A small CTC audio transcriber, trained from scratch: arch tc_resnet.
Rows from block 6 of a small CTC audio transcriber, named by matrix and row number. Rows with one number belong to one channel. Each number is 128 + 32 x the weight over its row's rms, rounded and kept within 0 to 255. All counts start at 0. Numbers have three digits each.
After each channel's rows are labels from the 100 clips, of 14976, where the channel reaches its highest value: "responds to" is what is common among them; "loudest" is the band of the loudest frequency at the time of the peak. Only what is clearly more common there than usual is listed. The data: short made-up English sentences, spoken by a formant synthesiser in many voices. In brackets: how many of the 100, against the usual share in percent.
# convs0: first width-7 conv (model.blocks.6.convs.0.weight, 432x288x7, each kernel summed), inputs 0-143
# convs1: second width-7 conv (model.blocks.6.convs.1.weight, 432x432x7, transposed, each kernel summed), outputs 0-107

convs0.193:152183145154134141157069103103136094115098123123123079144160143092094107147119108145104129076048125129182104114107123120148140132117152126152107106153154112102115098094048107140084182122087141155142137137149156141135093110080132124096134123132051125157092109125123112196176085049160100126140150124136094100133137121095101153151042163123125115122103112113138082144137137097181144134139079099129103115158104122122143138126137118095118
convs1.193:104075154163092162182140129075080128079118065059079141096117132140140140133179132146129151123131120118099087141113139105149118163042177162120104175109088096146140095114085082138111148127147105108155080117155153151137148174142097172144111183142162103160142153140126090050146164122138126108172133122101134135104086122153146139
responds to: /dʒ/ (100 vs 13); /ɔ/ (60 vs 21.6); "orange" (56 vs 2.4); "strange" (45 vs 2.5)
loudest: 250 to 500 Hz (65 vs 22.2)

convs0.235:165163170087094138128139104099181112110174108151148141141139145160193085114118115129042068150084188117106168084129104092115161091174104127145097135114105120127143115090145126172130056088111104110174164146162086135099085109124140123185127138139150143171194130095153157117150112109102064116056096147101136089132117139150144172092145101115152129194153158084133166125118129122127139107119130154049112089186123110109144100163143104181136
convs1.235:140089079149106142102147110145182137140070122098128095145124068128088146166152067126126095093128140121103154108168131199128131168047109129129182168133141123083128114151169036139133083107121153134088118201119110164151137146159156149085149105171105118176142099176186175149159178096142209102146090121101129133057134161166113120
responds to: /g/ (71 vs 17.5); "girl" (67 vs 2); /θ/ (42 vs 6.3); "thin" (38 vs 2.6)
loudest: 250 to 500 Hz (58 vs 22.2)

convs0.138:129129092086155142130119056113122147130155118175038094115124120108097120168197103107072163059191123138159129098098098101128141131130148117116063126114126128128103118152160150120138132135109152149112123148114176134095153135196120121153100148137132091157128050127139147136121093121162135161189070033121108126171095091102115145137115149171210106105133154113125119119145157169134128084093109156069167125134161126121084148117138123138130
convs1.138:158137109116168146122126119134108111196129156102121111091090163153101124129114198134157149059113146182141163132105158087130084133142082159172093091178143151135072207108102168125198126121088106109133101149169154038157138100120111098096140093163121145132119081113153139077072094158105103168155102124153134126138117125137122083
responds to: /ə/ (88 vs 53.1); /s/ (87 vs 51.4); /ɔ/ (83 vs 21.6); /f/ (83 vs 22.8)
loudest: 250 to 500 Hz (51 vs 22.2)

convs0.143:105132087056145110108163149137076150150106090158087139110183129146088101149112126115162112076076108140140071114094128152186107152127111132135126077088094151077038132137045147091140185109073152129072148090125058120085105121134084138060135120114164143121120100123162137123122172149085186146092150143112060095124111140094137131148136116120066139115163104200152123124106135118166071170097114132163130159127084150121160128205141099097115
convs1.143:112127113125149108135117122115131096110185154142160072134099136086096081091146102163088175134179078105165141102106087141183184112131179127111081135112173160087195114145117152143117165151066134105159156106122104188138136117086065109219092146160116175129171112121156202162153098076112138094126116104115139084130174117112132132
responds to: /ə/ (99 vs 53.1); /g/ (50 vs 17.5); "again" (41 vs 2.9); "above" (34 vs 3.1)
loudest: 250 to 500 Hz (60 vs 22.2)

convs0.313:054124124086113142142147103133085093089174143120123105088138083116161154161159147155140153162141157164110130102171110132177117090125103063162053037164143148106120106077085134124166118103135135193173136054110122138157167134136101147130158094171141107098178126153157147099087137110158133108122131092168163045180109113118174156117102151144144090114087157048113097130125093151104149173151070144117095132177166079139128131140156097126154
convs1.313:136107114145129164131121145120123152171158150127148127141063171128086143190181138170141159166121165117134097198187111120086185079160126135122128137065144147145157154102166093186166081116166169180103108120140106128166140080178151144105162126102130121114125163169104073123142127045132152119159167161167173159174118177148153077
responds to: /z/ (95 vs 48.1); number of words: 5 (91 vs 36.7); /v/ (90 vs 29.6); "very" (89 vs 4.5)
loudest: 500 to 1000 Hz (55 vs 15.3)

convs0.301:103169116201139180100144103133117148146114135076123141052092133144144105138106107116075114113124108195148133123146132117146152220162080110121094162058068165077101148129163085113132187122090155134124092151114118087091092136147208150122152147118090131150092129132115152135124157186097171139164133101207113111122181161082111175058120114063116109117164120159185077053125176124159103199082045197143151159143135134146120141099111065173072
convs1.301:161144160181187101138086164153126081166104131101092118125138159145144084136182114122130092092130100120173156157112130103178133202109131119137161125123170015227099142129102143123157132087168097154090115170113165122127149095156199135149169107161167193157074104114110114129170146163164118134169135108127110109113122182111170131
responds to: /dʒ/ (64 vs 13); "orange" (62 vs 2.4); "coin" (37 vs 2.1); /ɔɪ/ (37 vs 3.9)
loudest: 250 to 500 Hz (47 vs 22.2)

convs0.110:185140093167098135132088052076150217165101179080154098134168094146072093159095153086183080068066132097067092152095085135119138152139126123173122103147155141118108164123153102128121118136203097164137111133120147133105178120121117031133102104119176153123138132129163168095082110166159119115138180083117108140148150124105111133123122148102130171148154124097064150158205168125127197119149102157171108138157186121112168135178107101088140
convs1.110:134117132169144122140109205162138151107175130177169069077168143159112155171116102083094134111121125064128128140141096227114098128161098127122138076129196120182171157143140088086123096146136088133214112104118073204128126115094058126112110188081112153151150095145195073166089147057168138086097129114090055104124096122081141080
responds to: /l/ (97 vs 56.5); /k/ (95 vs 40.3); /ɑ/ (92 vs 26.1); "clock" (86 vs 2.1)
loudest: 500 to 1000 Hz (81 vs 15.3)

convs0.3:117144144123115111162145134095154177070136136134114083145184063124084111136136120114181133165109122190149128135127160152115176141133107096163070097066147148141118149162125065140123137130145151138208145127157107080071088173127136141113195152109115168140119088126182078145153147148138174174152118120127109106104126177138087128113106077172127079129138100126145099163100173121167158153136041154119115147168092156167119160116201131096108
convs1.3:122136107154119100111118128114107095121177084171127058140112142123140064088192140097112063098163143128161077161068160127112129100132073101086152102106176087181114130073075139157189161117076123078163162146101110142134166084167150097141112140142049153141131113133101112094153133134195168111112117116079102109093059119112154083
responds to: /g/ (63 vs 17.5); "girl" (56 vs 2)
loudest: 500 to 1000 Hz (46 vs 15.3)

convs0.124:129168106147135075128113170138086083119109109122165164172081114088090146136143098103137115152155151155093129197132069151110112048127138155154155083125174086061131144142127116159160083119106064139112129123122149115160145097050134080096160119176156143132142168107152104119091095125155125127148132156066080162181094102090148120140160118072122144190083021067104140079080156144079112123157159112113135169134023114148167112119145146180102
convs1.124:089103158124189172137052145073077081105079150136138134088133185133110118190136103125094120097169163099126122113175166094170118094147160086139104093123105177087101119126171141108140065086098129123126154123091060075163052175164113121136169111075158123121129142051098107161111183090130082111134130050137157126104128092135100074
responds to: "please" (99 vs 6.5); sentence kind: request (99 vs 12.5); "me" (64 vs 6.4); "show" (55 vs 3.4)
loudest: 250 to 500 Hz (62 vs 22.2)

convs0.410:172155169104145061157126185116128171115099107058111155137148107099131072098125108104134141121135137116129069147184162172094152136127127060163151151095142130124130103099126082115142106145183136125099072117092117140099208109078096115115154092116165154144152030112152152154118108128133096124128138113183101117169154098118094085145110092109136133164126171110052163138088130109093106150149067135119068150147143137139168092170067126108136
convs1.410:157180169116136109127129150144089127129210090121120084097157109152136143122087085099105110163120137119157070185165127227117170082103159141132099104124139122159155160119108159059159107131168169105113119060162102195149174151136075169108137118141128176045131163054126178128097154157139137128085106171151117108136100187150140143
responds to: /z/ (92 vs 48.1); /ɑ/ (87 vs 26.1); number of words: 5 (87 vs 36.7); "not" (78 vs 4.1)
loudest: 500 to 1000 Hz (70 vs 15.3)

convs0.341:132072122060107144070155159129123161106135188139157134106115103164160118137106081137130100176125141103113145128083111185137159114102127160114093115160108187097093199143097108146097095115119096134131098093165082123111110113129128159166132214150130115121133182130116150044121136168115084127115062135080127098178075131145144169093132144158117076146156109118133030150154169149143129174074129182119145085124121167113094159160111135191106
convs1.341:159157116109120112134083124148128152113078102157106097122170100148168069150224144161133092144080146092109103125170121107158166126176124110144130111107119147097132069089138128111083090071159140165206117092153105076109151140140106168110178096151146122149109107058152144093130171093136170136115157143160120122091108128097093127
responds to: "picture" (99 vs 2.2); /tʃ/ (99 vs 14.2); /p/ (99 vs 27.7); /k/ (99 vs 40.3)
loudest: 2000 to 4000 Hz (90 vs 4)

convs0.0:155158043178146152073148126135147148135111114164038159107143208103072157160088175082112105111136130159120146151122108118071120087160085182178130056103093106087155110144165159113153097122140147085073090166102120180108097132105146134138096142174162147148159147175107155138075142118087145058118162122130091083122112113119121150095127166119138140082128151103165113129175120156182126090099115136086136106203110160084081134105089108112113
convs1.0:143085138048140074127108125173139095157130139149103067143192131105105144160101103150127193128073120156112151063118099117140085156118145110119146093158111093150100095141129139080105174121146061163140092157119133121109118155117095090118123130109153115142087101098064135154068176078119102114105133139145140126202149082109106163
responds to: /g/ (59 vs 17.5); /tʃ/ (54 vs 14.2); "garden" (51 vs 1.7); "kitchen" (49 vs 1.7)
loudest: 2000 to 4000 Hz (40 vs 4)

convs0.401:163077106171091090112148137180154104152092110155076144197147138106137107157120166098102178174159140157148137120155158114138083148127112152117169058075160095167158163149187115150200129111059118168172163082192134127123140161164117151134161132194116131092064185060131095078068156164125121135097132118106124121170108126187150142143172123096150119080118057125164118119167155115141161062136150094086104064133156150119090148138144106120148
convs1.401:142158147103113182126147159113157091097135117098106182126168178103115196160156157164163112150127150093165096102133229142175144196111186136108101168102224114134096085157137161083200124134132161198107151084067179124152148121124156169144170152126120060120125167124124115104125117193119120118072112153075101138101180132115094114
responds to: "please" (99 vs 6.5); /p/ (99 vs 27.7); sentence kind: request (99 vs 12.5); "me" (56 vs 6.4)
loudest: 250 to 500 Hz (52 vs 22.2)

convs0.217:120127132137120140120137156097128155147158109139147090154110162103139157161131121158152116120092078085098183179141123102136128110123143135088137186149107084091098111147148142142124148097106127147159096141160158144125157084175088143139094122162062137111158170140077089168144155092136137140164114174111152168169138102133124120143143149194138086177143146171115075102192106091090101140084137159108152134121153126100102142176107151115057
convs1.217:071114108126187138120119142126101131104093075126110104103107153103087148106186132111151060095081128155086078110185119114157149099124166075183136124088150066076103118081132175109147094112071079114156135153138107120058078163173140144111143142072116142168140146132169092103061161096064140166119100115103079100127117150125117089
responds to: /z/ (100 vs 48.1); /ɪ/ (100 vs 61.4); /h/ (96 vs 51.8); "his" (91 vs 15.2)
loudest: 250 to 500 Hz (68 vs 22.2)

convs0.285:142135139090136088153105156133131147100104080137084126135141194135129178152081120117146121016120078112059198074158125121132042056058085167091128121111150074087065112140136143122148069091123097101135141149160160131151085148138089110128152133081138114065139138157137110131080093159139120138143115185168114144078081130147119145157127111089111102091195130174161102146126110143155162078126203086130101031100090121145114109122124153129093
convs1.285:115064104160169107112075136103098087103084127150092055112115087128129097164128110130103109184126098139138126093151097135133109063089128123091123177186141100108085147130168113146058099136157117137159157111160114054102062114134114151150117091129091099162113115150175116042134128128112128174117097088129098116119121097095066110
responds to: /g/ (67 vs 17.5); "again" (54 vs 2.9); /ŋ/ (44 vs 9.9); "sang" (42 vs 3)
loudest: 500 to 1000 Hz (79 vs 15.3)

convs0.171:051065098129093167133142093091088100128175130098119087124120177127090046149082175146147148163125128190165081123130121112129128164124163129117132141150096147135101101129134133089152172091140104218120107107133148145138145108103107192112149120113137095149069191180139111122205145096089164146103109100126093159132140112131109130124089113125139100161074133119163143121144125109145133147131113122122166137142179124120173209107110076113089
convs1.171:154150130188118181136209141155100062141106117192116175098105127134162177103171153100112065063144082156081180126050173128130171108081074145174116140098058112142178156148177125161112150101105130070141164145186200144135107153186073118145120114166126146150125123103153124130147130164082102144183141123042168161116125101137102108
responds to: /dʒ/ (78 vs 13); /ɔ/ (76 vs 21.6); "orange" (74 vs 2.4); sentence kind: request (45 vs 12.5)
loudest: 250 to 500 Hz (73 vs 22.2)

convs0.334:121156112093160116088128133121147130164105157138148183144122092139134116065116165169161084040144170166088111074090125157151083124074109166115071124130133103155124124147148140125157076101125095103126079094140100133137093118122117089159122089111136122106118145082154121100109182161118113111101100125099074071144123110137177174142177140067090160146187133158166151109095123172212122050203170146169123115129109135115063112181134177174100
convs1.334:083089066072155113159156118157117128088114138143164132092141082112116092131100075174090152146133154045173115145090054133143119103172218141113162126201135141108148142190121129113132110143110154019110169152125105124078147138119176118161092155150189128146124130124127159164142056089037160094154123112137129129156159130109097144
responds to: /ə/ (88 vs 53.1); /v/ (82 vs 29.6); /b/ (81 vs 40.4); /ʌ/ (75 vs 14.5)
loudest: 500 to 1000 Hz (76 vs 15.3)

convs0.60:152138142083160114100126101150172107146160084148125126096101119141247079149136073145157081158176104128153191135082108137148124188053129138132123113153142161086169131142097116167196123152176133142086111070113119177146110102122093108128136166150142167137143109114123158087114113117060098124162173122094092116181115165096179076131157167201113082110098098078117108132158144156131129143136130111121029098138168113153083135182144104135123
convs1.60:094107131137153125143172040181097132171077135181128101079084096174014136117112121147136156125104123138126155104147079086125139124141115130145158086162120156110106135074139089140102132074180110139154127150148134118129043110128118119119094124114069173133060052114130107153147085110056101108164130151152189184148149140154088085
responds to: /h/ (93 vs 51.8); /oʊ/ (66 vs 28.8); "holds" (55 vs 2); "took" (27 vs 1.8)
loudest: 250 to 500 Hz (69 vs 22.2)

convs0.149:090123125117104165067093106109149114161034136188136131109106096134111101128135132147139068137123101106061176082113118132130118087145138138064061140102141141161110106094143121066130039102128077143158145100118140128097154117111145167083069076157130120103129144143060143134102112115163172098163079101081066137110089158129149122122135104163117181108170138158108159117093098145180075177106041156126097073072088113107113128169133110151143
convs1.149:176141133162163111089121123107131142121109129148156122170073132174141120108132161091180119103131167176095179127116132126090073170161115119117126154115134081163179070130146081142082139145114129182088145110110134073137100123161107049119168136074049135086098139176131111201156131163076121063146091179126118179155131216081139140
responds to: /l/ (100 vs 56.5); /ə/ (97 vs 53.1); /æ/ (79 vs 35.4); /p/ (77 vs 27.7)
loudest: 500 to 1000 Hz (50 vs 15.3)

convs0.205:103136124043120102127096170124109161145105070092136133100136054101147162115113128154126131171083155123185121153116175145092141164112118120156107135132130094126116120205070120154083146114157119127121168185147143120048138130137108167153103073090124088119106127156155127120130139141114140147108057133140118161147173094131095132159114112133124057125052093117159156068083093163118121182163161084112140155044124130122109115166160088158082
convs1.205:112080113077124112148154135125126145153137117135109088136146007109166113148156115169092114098102106140136157101131102119121145175114126082158151069134099125036081097148141142060136157076101108128129100099020131098136163114093123130125066078131133182121120066117106155097144136116097106133103123044118148157138134147115113139
responds to: "please" (88 vs 6.5); "show" (87 vs 3.4); "me" (87 vs 6.4)
loudest: 500 to 1000 Hz (64 vs 15.3)

convs0.104:110096133089093097137114102174183124174140153140129160048105133098179149165137150091128122075111125133062155029121138113119126091105101111106066115122196084133070083111068114108172120109136135142128137067089124114063089103142026157156139133123115132097084105136132141135085122119139129150133071070139206131139111110185116168084140129157096092130174121157082128134177090113155104133125142167136146084093133107145116103118141135160140
convs1.104:155107181064192164121156126146128146115095156146158046075112174076063089086104084175177163134145143120142155166113117081044092131176013167086156071127138148175137180135116110129164086197138097172056135148134097125122102136157124098148110150097120104091106166099086134160126125133121100141122077129151112154114147161101152161
responds to: /dʒ/ (68 vs 13); /ʌ/ (54 vs 14.5); "judge" (46 vs 2); "good" (33 vs 2.4)
loudest: 250 to 500 Hz (53 vs 22.2)

convs0.330:121145131136133141196105121143078147120149146124071110120108114127162085153125153090108117138104133150080127101113068072132138141169141104164096112114152130099118147108110137108104146137112092104087107184110135104171198146115121104114087083158117166135084172154144147103131115118138093145130145086186147126180117065142140154143095131080138142125163147134064142122144092077126194129096103120151111089127190155149131093112128088128144
convs1.330:108104142144133141135099140133128072158177079125095125132151146185137125192131142055159119112105104139104095146138059202152192126169095157122157129101174089160107085122148164113116102129161110173171108074152119158151173092150105175085078100121128079127127078125088092124106114147123141118148156156152175084121120135150124087
responds to: "please" (98 vs 6.5); /p/ (98 vs 27.7); sentence kind: request (98 vs 12.5); "show" (47 vs 3.4)
loudest: 250 to 500 Hz (57 vs 22.2)

convs0.155:179044110193075162142091119124106157129132139103142123121079121144141112132191123107112116115171085085076114096126139132145074117147090127066147117069087141118069120172217133083150144132109101136102089075108101108158064138161158113124156171165122115098148137179106139151096135112097096095119129094110115119167108098081154135159128130065191115138167190102153162114133121054139178106093120140116154087124152117115153126150044151138126
convs1.155:134169124130101107156138155097073109100139146106099108164060152135165120134172165163145168147157140148089124056143144068160122142106125157087127142083140142077132098131164097099176094100117134073119142102124040116118166097133123159139088107188183105104125111121148113182086113055122087075136096113134123139110127101062157130
responds to: /h/ (100 vs 51.8); "hill" (56 vs 1.9); "heavy" (45 vs 2.7)
loudest: 250 to 500 Hz (50 vs 22.2)

convs0.125:162097110099114095132119112103086091117145115108131064176105145136141099097132102122109133050158088063176166140096133112133076141093152059094150161090091112101174115146137143127141106126081082056118147162142158089136090182086064065142093093093086093142081162150096196152106146080073126144125119174130082152159157089099078130112084128099138162102158120102150153093166157117153128082134130152081111114103152131108140047106111105129105
convs1.125:115114103151065072058120176149110140138083123106084100077084115152112102144092028078150103135082083115107124139180149077133140114089117149057108138093156144103147101104113066137125113104101171095117090124085125096063097159095131120032162114157107094139097151169142140141083089150063120139119133118141117147117102159147087095
responds to: /ə/ (91 vs 53.1); /b/ (68 vs 40.4); /v/ (65 vs 29.6); /ʌ/ (55 vs 14.5)
loudest: 500 to 1000 Hz (71 vs 15.3)

convs0.88:097104153135131123187147138120148102104126122087091146092073081124163176107177128142117159028184183104103134164170097160165127107122144073133091095150115156118143142112119112106112184148130086156113137092151135152125197097133084108130167067173196126123126107116190164153108161067129117131115135146095184132176112114147149087134083103105149105116108114107051170122140157131124130129148140167135112171125105117155127069142172110088135
convs1.88:129142150136146064117122173099143100089188112120133109101120196132112157164108107147127086123127149109076148181165176118119179094077149139109062119125158161171113086129092082132153122122126138127107132132099113122139127088110112138153126099102173121135126181172154158090130134138187069106136123130151099143078125174121114104
responds to: /z/ (74 vs 48.1); /oʊ/ (61 vs 28.8); /j/ (47 vs 8.4); "yellow" (43 vs 2.8)
loudest: 250 to 500 Hz (47 vs 22.2); 500 to 1000 Hz (38 vs 15.3)

convs0.130:107100108113137185118081094142200210118113158111131148110154100176134069097129152094156055135170127097138103073172164154126140132134094091098057148098156156182157093065124178114114046114118134098160131117119155120124070062093128144136148138119128090147099096103119176092139114165134113150109062093057091129126134139140126139134145126138201130149122172104158156119093179186101147148169109132155091082109116131127127127132111134117130
convs1.130:154105139149145159125160155039104117124145082134158057125131122145139159117095120118160128126108173119080115092110131062139084145150122130118122132071166154112123081079094138162107171117095197119070080187144078124148088117143145111116172127132067163076131138129134126170129098106121115149030099146127079171131143091079116078
responds to: /l/ (91 vs 56.5); /u/ (52 vs 25.1); "hill" (50 vs 1.9); "blue" (31 vs 2.6)
loudest: 250 to 500 Hz (64 vs 22.2)

convs0.39:117131087097108136148161115101100140087167126056131141137145066130067150105088151091067152142014193094138120053116102150071168117131119111114059134153098112203122136176166143162126120100153111122059110099127099173159126130103119126143094090114149133125175114115152132127186123167092128166143087137107134149093131148098157115150111085069162086147140135092141130091136101151131123096132159107153168103125141123085167130093103124113101
convs1.39:136074101160164107134129178138190182127118133134150151022114082150147124080152119101080059079157074139092176077115077139112144151107104131119173146110090119153137134098098061107090132068113163195115148154093134081125115200126125138123054084160124186122145082168149154155148076133171080108140172114128152181152114153142122122
responds to: /dʒ/ (54 vs 13); "village" (47 vs 1.7); "thin" (35 vs 2.6); /θ/ (35 vs 6.3)
loudest: 250 to 500 Hz (55 vs 22.2)

convs0.409:080131092073129142132141088093181161112144132181190179160137187133153084177183147164136156134090156185129167094120135134134131123096153156148101016118153148143128180142087154168171106089098151153164154135150093134131200157112105128149124114165166154151127132134169104118095075130121110114121113076156116090151058087130173142161089096088133128126150142101142115068118172131170151091153146110121131138124140104134110163089164108186141
convs1.409:120138175130173134175068147186161122146141176130105071148096137113061125071172166175138073125181159155146152167091150129097163092111143100148065133176131160158097138150125146102136145110095109116162131139162125047123100150135107107119046181122125165163114138122130157127102135149120105180141108118054114143061166166137083099
responds to: /dʒ/ (64 vs 13); /ɔ/ (64 vs 21.6); "orange" (63 vs 2.4); "shoe" (34 vs 2.2)
loudest: 2000 to 4000 Hz (34 vs 4)

convs0.219:100118132142157170153121131125149168129101155186144162093128139128111095126180095049145127137218152101096177166146035139131125136159125142147129056132116115132098074081178117107116151157165087115113120099107143124101087103101158151085183133190148110138138000104121136109122138103088128094088137126117137146106133165119125139145138118090135180136187123075121139149132086096123167154083130116088095130152150136123126118145130119131136
convs1.219:173069112139116104096147089084130130092082195149134139087121168141042077100150148071091147163176166122081113101144144116159110189085093102106183098125132113153106086163143080139094108140184100157083108137065142094144134133112107091099120133147138122162112133148080108128107074110159135128157146132126134141142146133080083102
responds to: /h/ (85 vs 51.8); /v/ (76 vs 29.6); "heavy" (71 vs 2.7); "today" (27 vs 3)
loudest: 500 to 1000 Hz (60 vs 15.3)

convs0.251:149134149153136130141151157146191149147134072145138161095086166122102132147181112114114101129126116091093126161147151061140084082145086127134098058165154092079126102146141073114180081112084165077093166140125186124180095162130133157118113103161105133089176172117142125144023135144143134153130117147104076199170124108119179133140111131131051185123173050109101077147126120114114109139133096143129079100081132156165128112122142124164164
convs1.251:126111164130129138134168094115125134121091092091136182078135100144100107123111153089112121112163130121129144112148097130098158170185127147130110106123113147112108096104159108167152138147145081162131118115118144099168092132057155093173113124118100118097142100141131103112139096202135096139083134151140127161074155117121140143
responds to: "please" (95 vs 6.5); /p/ (95 vs 27.7); sentence kind: request (95 vs 12.5); "find" (37 vs 3.1)
loudest: 250 to 500 Hz (63 vs 22.2)

convs0.97:134082080121037118136130066110062160145145138151104137163137140092165138132121140125144112146162084144126138132103082127078187116125139174064122189165140088117146143168114088180146122118140130140135148116167101126113081142084089085136138138136147067110135181149109105095101150081094143145143108140039118109135102093177106180094167136107107083117148108116128130169189076095177141065161143161062177133154139127112134120139105123211113
convs1.97:201128095121116096119139103184140119105087154155107143161171117151077088121131072171082159085150118113118091143130124099141175117092098125108110143117173110105141132131130163125181159109136119148170118092196117065161111139113069127099140143142149130094137193094075116113066160090168116147118140128078120135068121118087125131
responds to: /g/ (65 vs 17.5); /ʊ/ (61 vs 7.9); "good" (60 vs 2.4); "sister" (34 vs 1.8)
loudest: 250 to 500 Hz (47 vs 22.2)

convs0.20:116141132103120143088113095150160170142104106104106180138054163092170081130115151090094133195137141118196161094132169084116150156169168086180144117077155142139216114154162115132142113098130110072171164102091091142144113170129127104150135124164133140103101141112190129081097104095152165166188184119195157195132128177136135119098148115088214098126144106116100097085083157080093118134059076131122095138166138193130155062143159130148106
convs1.20:156156100147136139136136049048096121121118163140109109173123163142128123147197133099138132138117096148158096090101131160150157147114098138114112099167099080113125126144105189101171093152077168072125121094079207149166117094138138098091116067080094084150116162069134105133148110138107174150147131134119160114150112130161155126
responds to: "please" (99 vs 6.5); /p/ (99 vs 27.7); sentence kind: request (99 vs 12.5); "me" (47 vs 6.4)
loudest: 250 to 500 Hz (55 vs 22.2)

convs0.252:140078072149119124168106097185098141127107162120081110066102108183186105151144098132104074157163134145167109154118114119138140162188153113110091128124136146142105124111113117104135058117142148144120124129134066133100070100104124188136135132147120123113109143148118146081074106171121130157186128078128122102165052115134127160032097166138132094094134186114147092098140135118098115164120088199151083158189171129127143140125148087110146
convs1.252:195124090135182172134135117095141155131096161166097108120130172127084058180200162123110135120104154145137072166094109101143047210216106153148149147043173091137139113135105112107121146157178136205136104116106120109111101119168142144151142129160149106059150098108141113138096169121159155149119180093088164108141120155152108122
responds to: "picture" (100 vs 2.2); /tʃ/ (100 vs 14.2); /p/ (100 vs 27.7); /k/ (100 vs 40.3)
loudest: 2000 to 4000 Hz (99 vs 4)

convs0.78:047030123085068112121128086120149109150094138130113126178109149098123110180105134177163127166116102121142138154118180029088160112097146141072152165135144146167134104144079111107147144069113141149175146107167158099135084103152064097150113108179114090142115148120121075147148134087114170082091151140097150176128155095175155125165089042163138167173115100168130182077078129140078143162165122148123131160085135086073136131122144101152142
convs1.78:148111176156180139175116104101125066086177129183054097118135156101124123087049145132201047070163155129159123108151097161103104119160141103168144150116135087162180114136121173103168114080133107145084103175088122133115106138108143100170130098065108107112152127097122125146091186188138139171128105128105132053141131197150083082
responds to: /ə/ (91 vs 53.1); /u/ (72 vs 25.1); "usual" (70 vs 2.6); /ʒ/ (70 vs 2.6)
loudest: 250 to 500 Hz (57 vs 22.2)

convs0.388:136098075158092152134096060086130149143102143156101153176099102122135156097126151093171092085219152107139123175105085103103142126118134138085151148114154157102186110158137148118131121153142066120072128080084144165143103099088116166103159140128150033116157147112109141135092138150118082171114150156098120148116109100138151132105174116075157125130109108147072105200147194108150194139214149138107119118128108100091171112181092148177141
convs1.388:184055144097104088145145117110110128091134124135122116119159165123095173140108176176157151075122107110144134094145069121185128090079148161068151071106171156099106142138153121102143103121116151122104161128136113095114148115074084121128093094137152123076121098145137025071069125118088136109060167102131074106100155076087076086
responds to: /h/ (100 vs 51.8); /v/ (97 vs 29.6); /i/ (96 vs 54.3); "heavy" (94 vs 2.7)
loudest: 500 to 1000 Hz (64 vs 15.3)

convs0.221:134121139139137150120118114090149161107158144138161187149146122157117131079166093140175110148148143139126119094118113146174130128108059053121067150110111115083156074153189068141102086122135080145115149131136085110132105154143180091163161101077152135128143084150145157111125133164091090151077064115104093088112110145100091063172117116073147133114107140053098105146078112136140158129141158106132113100191055090085129140123140156177109
convs1.221:091110095102081101051140155141119150085128139152116153087117134104087099128089075147147159125131063129172086095101106140084148117084149130112149130171151145115108057130123073062121073141121162093119141145096141104106162135108117144133112159092119204125135098096171161109127093151101058081117112102136098065069155126161124108
responds to: /h/ (86 vs 51.8); /ɝ/ (84 vs 48.5); "her" (51 vs 13.8); "hill" (26 vs 1.9)
loudest: 2000 to 4000 Hz (32 vs 4)

convs0.225:140125149141126159102139116081128097135165127182111084108107123143140126099157152118061169088143102098105169133086113132162106129112148081078181146124117078106088130150176140131150190152177090054136094109132092154123119082182094096148109118114116118072114161115114129156127207144143108069149121083042185136131135117144110141123137073108168132109167092151097147125181084106141113064030084150145159116105129158110122123117028135139112
convs1.225:108105124111178092163207082084156105047107124133105185129083124123147115118196127117131073174145083091121171148124168131078131110090089089105109157122137119106117162205091159116087058116078141091196131100090106085080062102111141155152115098139112094137130124159142141137131125103141128133126145162112048116148079105118156110
responds to: /ə/ (100 vs 53.1); "a" (99 vs 13.6); sentence kind: statement (99 vs 62.1)
loudest: 250 to 500 Hz (45 vs 22.2); 500 to 1000 Hz (41 vs 15.3)

convs0.244:097137116114139151100129110079133106108120113139127157147123131125134100122132123138107140157116143037099089150110125136215115111150166130109145088116155128110142117148112124150137142124140103161101163158106060143063120110155121148119152165165148055131101079129143129139168158147127101137138123151145083106145121050195107129054131072149146100157136135155099151086143082124173067153138137115088158134064131111127080165151100145109137
convs1.244:164113085124088155190151135142140176168168095208132161197163154123164107133119123083132110158146137162105194087150116108134114116157137121117112176206098135103184188112116187129109117094063125090069180174072128119120132113098125129186111116142143156152147150161154112144100173150085139187147080092152124105129086085170158116
responds to: /z/ (86 vs 48.1); /w/ (80 vs 39.7); "where" (74 vs 12.9); sentence kind: question (74 vs 25.4)
loudest: 500 to 1000 Hz (37 vs 15.3)

convs0.293:179137098137156169091077105157123111191146133160134170147100164128124023139151137085123137150096193123117121141114126113119116118168140125129121142124187102077119188130130148108126140118094114116135152146100122142169087072153176163170143146170119111127110190125065110145176070071113063153107116076146099128172085110177189149101116101069122133144150130084160154073118104093183128089159149073084133062124168116135140065150084152144122
convs1.293:121153122170126136113138100134128087082124160134099094139156114109131163148094125064167102074128079148039150094157121140168182129154078130096134102120097122154147123136181133085131162059106099131108137114082158129193153154130121196052108120166165082134130061159141128122074117137124109116138089128145145112071133133190065139
responds to: "please" (100 vs 6.5); /p/ (100 vs 27.7); sentence kind: request (100 vs 12.5); "me" (51 vs 6.4)
loudest: 250 to 500 Hz (53 vs 22.2)

convs0.346:103126139121173054135114138091139158116078120088149091094201119094127115187159148133090092061119159099102076142188126069146127150087184089113145091154103096123090095050076145106130148126127122128144164115099124155139187100143091074121143126108143131092107101137184178119111199137144142100059153113041151128146131082088143117133087121132116110148114153169056127141090101107063135093121158112146110146101178106121093151108120106086157
convs1.346:100091173130140100183104193131110137106205100102181070107140141144120131171111137114102175178083154105152109113129114130166155108079185078098124114101099146164173159164166109097145148127169115149129152150150103184139141130117171129052128083122179104136149146184090134125113131120122086150150168132135150094159108192127108151
responds to: "above" (34 vs 3.1); "ran" (34 vs 3.2); "bag" (26 vs 2.5)
loudest: 500 to 1000 Hz (45 vs 15.3)

convs0.145:063110071173061111099102084108048148115096116087140092113141158122135090164120127136096072175154100163140123124184168083134111149131121084075108145070105140175158088130144115103148167100070075185139105087159147146158141124119179123119154190109116101111141146165139123115135127141113136071057140118110121136158152137118114085136160116108181172160116164164161128106119144129129152121071136141119146111165194153091229173071138118120116
convs1.145:177121145135141126083149110120089104076098119148144172144053163106106142108093177101146133124125084104116116130035162138140153164087119082169124142127099102165130098114177127120115126163125179136135151108151096166129130155156120114158134107157151140119114099099091125175159125143095122062155171168097156190135148105112113080
responds to: /l/ (100 vs 56.5); /æ/ (84 vs 35.4); /p/ (80 vs 27.7); "apple" (75 vs 2.3)
loudest: 1000 to 2000 Hz (26 vs 3.4)